config = dict(
    model='masked spectrogram model',
    dataset='strings of digits, spoken by a formant synthesiser in many voices',
    train_examples=39062,
    n_mels=64,
    hop_length=160,
    input='log_mel',
    win_length=512,
    method='mae',
    mask_ratio=0.75,
    loss='mse',
    encoder_arch='vit',
    encoder_norm='rmsnorm',
    encoder_norm_position='pre',
    encoder_activation='squared_relu',
    encoder_mlp_ratio=4,
    encoder_head_dim=64,
    encoder_fused_qkv=True,
    encoder_bias='all',
    encoder_qk_norm=True,
    encoder_layer_scale_init=1.0,
    encoder_parallel_block=False,
    encoder_inner_norm=False,
    encoder_moe='expert_choice',
    encoder_drop_path=0.1,
    encoder_num_experts=8,
    encoder_moe_every=2,
    encoder_expert_mlp_ratio=0.5,
    encoder_experts_per_token=1,
    encoder_shared_expert=True,
    encoder_patch_size=[16, 4],
    encoder_layers=12,
    encoder_width=160,
    encoder_positions='rope',
    decoder_width=192,
    norm_pix_loss=False,
    decoder_layers=4,
    residual_init='scaled_by_depth',
    optimizer='normuon',
    muon_scale='match_rms_adamw',
    lr=0.0017,
    momentum=0.9,
    nesterov=False,
    orthogonalizer='newton_schulz_5',
    adamw_lr_other_params=0.0015,
    grad_clip=3.0,
    steps=7500,
    batch_size=128,
    epochs=24.6,
    lr_schedule='poly',
    final_lr_fraction=0,
    warmup_steps=370,
    weight_decay=0.4,
    adamw_weight_decay_other_params=0.01,
)
Rows from block 9 of the encoder of a small masked spectrogram model, named by matrix and row number. Rows with one number within an expert belong to one neuron, the router's apart. Each number is 500 + 50 x the weight over its row's rms, rounded and kept within 0 to 999. All counts start at 0. Numbers have three digits each.
Before each expert's rows are labels from the 100 clips, of 14976, where the router gives the expert most weight on average: "top examples" is what is common among them; "lies over" is the class under the peak. Only what is clearly more common there than usual is listed. The data: strings of digits, spoken by a formant synthesiser in many voices. In brackets: how many of the 100.
# router: router (encoder.blocks.9.mlp.router.weight, 8x160, trained with AdamW), inputs 80-159
# up: expert up (encoder.blocks.9.mlp.up, 8x80x160), inputs 80-159
# down: expert down (encoder.blocks.9.mlp.down, 8x160x80, transposed), outputs 80-159

# expert 7
top examples: "nine" (75); "five" (66); voice: child-like voice (50); mains hum (46)
lies over: /aɪ/ (93)
router.7:471483536467505472550558544469499543489545553530476564427497556540544499537504519512489488436447542494545511474535574479440583549503528391488450480484491561587491573508502551448459548399512467396541561577437554387474563403486556487472467531
up.0:541529562462522555489462511434469482446446478454578434530482461536458509544482497497468587544571507452527533508543527564500508446523483509643566489625549432547482443509536491526584440530552572514427457535481494541411527478584447534541374570
down.0:486624607522536473524488493536518533540429549588532510505548528499450493455542382499435517513473414460476407488461584434529498511567487616524487456521546567464530426575468526503514543482567506565539582481510458492542505573515529520423526480
up.1:499509509505532372504552517418514464429497551488506495434464414509460448570485529438411477421534454522456567397507574512427579513429552457530529446435513481474508546576504569543512584545573398510448604520549507485554415506500534440479378517
down.1:470519508568436528452514432534528541471548514372419588534525507431494490535434584451449479469477483509493461436486555564517484513510445511522483471484502561462533515608462473458543473521528505506545558402482466412427539494523431450502532455
up.2:508543423565488522443527475455539478493432500523532576513545422563386578461497517518530550593439469465548653478480485563565433495445512375540436522510527466413524466542530481585438412516511458381435398472568447515447533529516454576587380496
down.2:517538553467521476564486522509382562443439525546580464614563492534543428473456530539427488528507502559461376550450414566468522515544393568576438548471489445529397484471589557433542568397494504493589513534475543487468534493482455502534509493
up.3:494430525401521529492498564447551478587569580490570511575492474494601528492523542524512460471566437531457452587555479420519503552446553567504545424547512460617498517508512498433463512537496490497546587471512491553477580564417569550429421540
down.3:561409505482437486497603509492523548565565587544553525476554523488495551514459479469500423520419503446537527439474543502468493527513500534396560519466453576400603582595500551509399500458534536525541522500494540523530457518501411477510535539
up.4:465506499482492500568499516540477526478428447494490495472496486582528498478479561439498506460445496569526470417462541655441435479552523448507515547546504430511548615524465447494522527463449481474520508625502475537523432495445597440459401476
down.4:556523497514559462451480477510455422456574446471582433454527559464475563562485532476524441483503488507568522572494478428541433400481623571533461494478457546496481400465564470500563456470588535468501521443598596401481492559443539516444567468
up.5:450430517472488488545460532418521475477535575463489508484554518560558467551494455506487517506507574438469566442536539444416562504484530438512479604623538577547472574559483529455556488395472557525499496475432545454433491409543452491388519459
down.5:547566522555445570484509518541480534505552395474548446490482463534454559477472551488431578551428476483490535499521484569532444501480463504548438517535432545477549528517610452528550526472495566509508465531464484481497469665512568500496499500
up.6:524539530411495514451549510469508522506478499548519549504506484541404565504559480474483494579468482536595516427406500568416516497492450484495414565499510641431477524464515529519466407507483490529526499448530503476368413499511470495530472524
down.6:500479424520491520425448437432458531461424497505592459547513471515519539493515456549514614420499517434455513527460556546506489485562455462470530437483427488532397422563558532435591568453478513441541405509503462443470518539461434434545477564

# expert 2
top examples: clipping (60); "zero" (54); white noise (41); number of digits: 5 (40)
lies over: /ɪ/ (25)
router.2:489548505397554528534450410501559504522491466450549512498528491521575489426558418566510421378403575506527489517509448413511592522535457511446504552543522590533408566556504553446488542442490583580433592481404545486445548523525510486384501529
up.0:559497493577555543507488424483552460555503544451491488407594532523505444490487535545554550534513454495415542520484484471446622470527533542429451570521512453365418527597500483499529524556569431457430433482455437507542532506440461450517468537
down.0:575463492507531490508510561588482506566502455513414541499455516541523520502438523458536510509536469434510509559525462560486529469416464443519449516503471494414562529492621581460570468486485509414473415513507513531517410626481564499597411472
up.1:446482481559547506510458552448436425396496453549486461568409520544579463524468416459513475353497534490490489538531486507517514442555582465425540399450472517562488442482400539507447481519514516617482524443492532493544394489538435465450472501
down.1:561467569529495556450492468458490395516602491401392545530474400569593505503464518555521534426508508546492573574519573354527475476532596586511524517511537478539430572384556460533595497505404610515515585500457450473499431485528560474432473552
up.2:635476558529510487461519544336534513381436550529502484512430444554481456505496523509467492476525490537405568521434479486452543411503600523502542466494500432501476460536490458493464474471574543425509502509504508555562510426410594475536430466
down.2:469539545479475511389527511441463532536502460488507514387523501450536512434447407583602551497392489433484433444524515563435441465581501521519461468513438558456473547457555484443419519507510455397593471463597519525531636416528482471454525566
up.3:366422583536453508516525481586582473546609532511536522495557535497566539498541484478568525537549495535501501439438520551476479466434544434488424498513504595561634533482468525576542579493442424440517516477471532506554626536463458547519553526
down.3:570490518513549495433483531445395502518539429510454414470481510527558536576473601522534581485503570532507576542458577572435523478527519432435507582504494448487510487419473490494465493476478432390462504538625428480540553548531553619509522482
up.4:470477495449574422428520503474543462500580442575532465449431513477492459597484549456575567450480568411522443499523554501468517514439493413501408567517476378386442452457568525569399503504514635437477443496548564556511453482480455483573516488
down.4:499500507466486543529515468545404418474512447470556459453530422537514532567463514437505419467605449462559544441606505428465505592563549450509473485518473495495513440495491600567515507450544481489568475562534534531488471455437524470520529548
up.5:513501484553496417497426364521478504451406439407505472475433575480515561501487464556495414475475445533580502420540470569513448497525476583435425512426487490478566539528514562532556474443451514532516501554530458431431580605571444492530530455
down.5:509525478436547552379535495419426479520547583514525573465569486502509441526428520537509455469598496567504455475536588415498471406457462429539563505546519528514405530458580496536534506515462415527544594538463537487433479361484496481489570547
up.6:447464500527535466544526487457566499510517477550532446501473473514501501495629506471530589490475477410545528468627507522513463537488499462508539491471513501471440466494489601510484451356561480495486453545610445443485563605523489448475572383
down.6:560542471374540550516519571536459552564515494518461469551548504525578507534427596484525522536557505530560420505465473599565464523455471469480483426491542545453491509470610520533509565555484421470479525433552511543539381509495543510547530427

# expert 0
top examples: number of digits: 2 (49); number of digits: 1 (45)
lies over: silence (100)
router.0:594513466564434512458523531540471474454478453420578542513473627531504469453539520505564511537511517488514527428587475499491486518542491554461442445526505475528449451523428488458442409450541549551508429440426568399509519459476545518544470485
up.0:485528525514526541451411580578472456527595538463481484509546482457508510473564558395489490576450508567521437617465550448437395560505483508509510423440500541549461476450468439503556503527557501518508486501499456484520438446462487386449457499
down.0:512429499449589473506558599448494495512418419487529422526450572526486563530558456569602448508503519585498455535470466546437480382511441561542443446539547557517472508489528416411384439607460534547512424522514518488556434574506475516437465490
up.1:442549451520522513527468537529438464477557421456453493482556581524545486436556564507451499479444502410384580446536395561440520522494521453534528439463442549498519563535448525494478525374572534497495465520467514546400535546547649511392478530
down.1:552491503546495532517483500447550472482471595410474479505450515539577435412449524519468457561458580544540378536429451458497547481457612587585518513542485466519531516496571472484450524505511466546576509501490528572517451534461458425521521478
up.2:504441492448541411495499465465495454453520501522588552469418517484522522548561575461474486496478536393558528444493530417457487544466468473507518473548480470519580401552475461455551398472549462525479568539495584531512491605467571540471553588
down.2:416573493479462443583353496534511394468417496489537505453523458505459555554508483613466502550483546428532510495496554500456493501477432476528457475564543488478458405464517564520543493506534501431436534542502489498527425463536410469463420450
up.3:499456540522513518479466492427504587511444482589496502466439452474451499557448429525436439497481449487574505498476639395455402474505583506452453557466503548560559393595456518447531566520538467455483475461493584492528528455426528510465440580
down.3:417524477459463538479516544478543458477503471626534402492505598460563580472481495564471532548485454527531515418441565565452483449416499499609392513432484462476514496502492511525550580486589513442598524647512487492503492454465421431578547442
up.4:469512574472559523501569503491489527472456602581476500500441508452423478516499497587510398518565574450473495555391555519494493503512546366481501557488493521531554543468373562497536450460486559512534507497469466487473566486551438520511423577
down.4:465492456544526417457527523518485489547505494509421494520461543549463573410488456422435497479466467461504472511444487459461570585460444431473537470449499419476391426516450448626468497543530497442459388510564456594582443535541468534550503488
up.5:421509533512518439535523505581499471436478436523538457546488475543500456562520480421499496512378608468500521583517416376568466455479448420455488431525502510572524547620489433448542502469563580566513472512475480459426462499503476481589451468
down.5:432504639525623527451517542507467594470538596540481461490469447442407444436536615503455471466543549446444455567499432548526478537406469572532506522405582547438571484416510470467511501486512456506452563515537531534427534372510558518454502512
up.6:594481539441482510417554549473439486457417498486483524414559479525587503483494451480427530502538384491486469463474549500525412532526539479531546425504522460526413440477510496573482518517452470571521471471494607428581520522458485399552572441
down.6:469537622489514557538455535569518551485477486567419490478491444481409509496503549512517527521475462414582427482492474504479475413499484434456384620476493578523487555576476474512480506508503476441511549466486443588486575442487552594457453481

# expert 5
top examples: "zero" (72); "two" (70); number of digits: 5 (55)
lies over: /u/ (57); /oʊ/ (30)
router.5:585535552475552524482435501426503522462515633497553495466527465506393557462409483439476450561574526522461465560473552472554567450438555602486453458511478440457504463545616489604484495525501504430558547518555464579446563446485470506580369553
up.0:552576545580472400542477479531527476459532586470445483473540462467510542493388529531465543467484440454466469467506437477508522516474441490530530506460485453495565481583582386463548575551558539507479555494529524518604416500496502542475514493
down.0:515517403634563499550517568461550492504512447611495527563516443458417513536575551417475534428498467461538495500460510544504459582471544474463544438489454492522458530489456528550529612602525551476561435594543449528578490474445521424480514569
up.1:560466509404565392588425477440485616528437530559451550477441534512535583524505509447514559522562589466511508428519489487454463481505449548480486541514492532467608480559428536514350520486434408485555594473572424500510505489546408554551500486
down.1:574547466410489468561512525453436622444562375465509449501427494449505489516533500564533497479391495481499484483524472432497519446484495596488499445505476453547464450561459479451449585452521508471516459444518456459476461592513494461437519509
up.2:502522428493483319567540536483470414383460539525482364468506462563470473545547488532443515478511504510516513500517499529440470572410489522494556472416573441470464487468419578581509538434530365575507561477561458484555468428492494539423449470
down.2:426491459464461427560549521573501459494499508527448551586498496518559455439522562332372523501496401524553404562535510557512572475528442540540524437498486486488453494484409448426558511469532515532521475491546459501485425471479550519510474439
up.3:448541556406502498535526492493504469536490522531371458524532398524503489448479567552530566474453372476528535543505571447516592579552548597447474482540494530459448467525486582525422541427522493500450520540535489525496472514466598484489540567
down.3:442573548465535462419498507483457480468521525480457507488523420539569482540478484506455545587417462507514446553523460512471512491473460415515520579412610494530415437552462529566479587500518590432494458581471501564486407447529595486477346575
up.4:522559480474429409608369538451493606433441442458499542571559473531508534448462564402414473527616455487488470556493512480431560506493443555509497517399493568439473522513489434424522471456451495568519542558534469500505536542519439531595487472
down.4:526526537534504477501406474448571533491537487484514531429573398492580594505557477566466479558477442465457492486552515451459576495575509563456603584524630570469435503498444547530538543414553449555510477529523528472504597395458486507494521459
up.5:545492550409567539536499461558559580545534548596502530566399414496557534516515455510527439394526527612488521421527511473535476568422501512475513494520504502501418455462412441505466470519485427531580526443478478502545507572600460499457504580
down.5:532541498461525548427472458539490490545565480560505522358578421531550518432510462485568570537473572429481545416542431613544451559506450595520564537468494602536447482455549503450521527434506430498505495481560551569554504431505511433443545499
up.6:437462472519531543571441494473574472584391480428477491451452436541527505584524612538578400463423475504486524584451526527612505530491414516542534495556532468596432574473605424485424567531451552383587514466458585484505542571520459450498476487
down.6:525548465417527500442460484473523525502483456443485514565506519394544423567555529483561543436433516495472490468519497480500446483540546530459628475497490438530533473477448522484381437443542513558462503396489535507502581529479579474371569463